config.toml
model = "image denoising model"
dataset = "cartoon faces"
train_examples = 203450
image_size = 32
crop_scale_min = 1
horizontal_flip = false
translate = 0.12
color_jitter = 0.1
task = "denoising"
loss = "mse"
noise_std = 0.4
arch = "unet"
norm = "groupnorm"
hidden_act = "silu"
weight_standardization = true
widths = [96, 96, 192, 384]
blocks_per_level = 2
block = "bottleneck"
attention = false
upsampling = "nearest_conv"
init = "trunc_normal_002"
residual_init = "none"
optimizer = "adamw"
learning_rate = 0.0015
beta1 = 0.9
beta2 = 0.99
eps = 1e-08
max_grad_norm = 5.0
max_steps = 15000
batch_size = 256
epochs = 18.9
lr_schedule = "cosine_restarts"
final_lr_fraction = 0
warmup_steps = 750
weight_decay = 0.2
Rows from block 2 of a small image denoising model, named by matrix and row number. Rows with one number belong to one channel. Each number is 128 + 32 x the weight over its row's rms, rounded and kept within 0 to 255. All counts start at 0. Numbers have three digits each. After the name is the row's rms in percent of the matrix's.
After each channel's rows are labels from the 100 images, of 14848, where the channel reaches its highest value: "peak on" is the class under the peak. Only what is clearly more common there than usual is listed. The data: cartoon faces.
# convs1: 3x3 conv (model.enc.1.0.convs.1.weight, 48x48x3x3, standardized in use, each kernel summed), inputs 0-47
# convs2: expand pointwise conv (model.enc.1.0.convs.2.weight, 96x48x1x1, standardized in use, transposed), outputs 0-95

convs1.36 124:109096111125130177107125149110104184175143138094082093073119166127138145134086153143104207171125118092177161183110105150124084177096120082124141
convs2.36 095:102143152206133154143159156092187144104136187078109104136179131192094062154115127080155101047137129151182134148087154143132093168106088132101083090139116124111137103069175181083153154139090136146114171176117177122132124142142099158104142130127185142094112149143118146115105091141117125183
peak on: eye

convs1.5 149:152152117149054132184105143072126169092131138116119115107147110154124070147121104143164142146153073133089111110024164172134145126136133130084158
convs2.5 087:133097147162126185105112120122144160175159132172114112145153086142119123123148170112103123100140143213174132121132153115162117118138057140165139158129127176045116128165050122132113116084154131204134083116112143094110135175105145135142156090148094126147118135107132229145165205133133173108
peak on: eye

convs1.16 107:117131070169095126151136123098133149144187085096130130162144108066076115137083110123118193199117105146121114097146132120125197052137127129130104
convs2.16 090:121160196099121136140116108155205163107147171141119114122166125129115126147082127160131103020134132099146119147134109115201104118131141110118097126119090186120124179136146135180152127111179108186107252095118140122089137110105099089130157141138182136134107176140148101134160100138116148081
peak on: backdrop

convs1.23 143:112109091107130187194139132120140159083122140066150103133122154116116128120159150102092162076097119142128124163023179141133140107156184118100117
convs2.23 090:125153138141162124174124133169152120132148165132138115099172123036183140063130113118123130068132156145167138170103140094121154103120167104148123123101193183108104047197155120115033169096137157141152089125125149149127172139117136150118069135111112096136148110165114101165082125083185143138
peak on: hair

convs1.7 087:108097065110211098162145128084138092139133158170130078123079069144091158134155131120112109102092163137126143147136145117112135186144070095170093
convs2.7 106:102157146023153105152072131133098110117105125118170145114077113156086133147123121103138083132110156093117126119169139091112118076084120118091119147101101137148114145178208109125126119072153108103193123107098119127176119128127108096110133035131118115135104115161130083130132025100085088100
peak on: hair

convs1.4 086:193126156178185132100122112117109147141089105148145131081177143134177152115130112158087219171111122119173144141116115081142110070114127084096145
convs2.4 142:149193126155136188149159162216090123128134170153132156135096119151101102174127106095159093115116127177138144189112127171111137080138143134151176156196119056139115141132127140176120139175078136102165124103112225149164137142128143162143111153124161127126191157177158124157071120152134162134
peak on: eye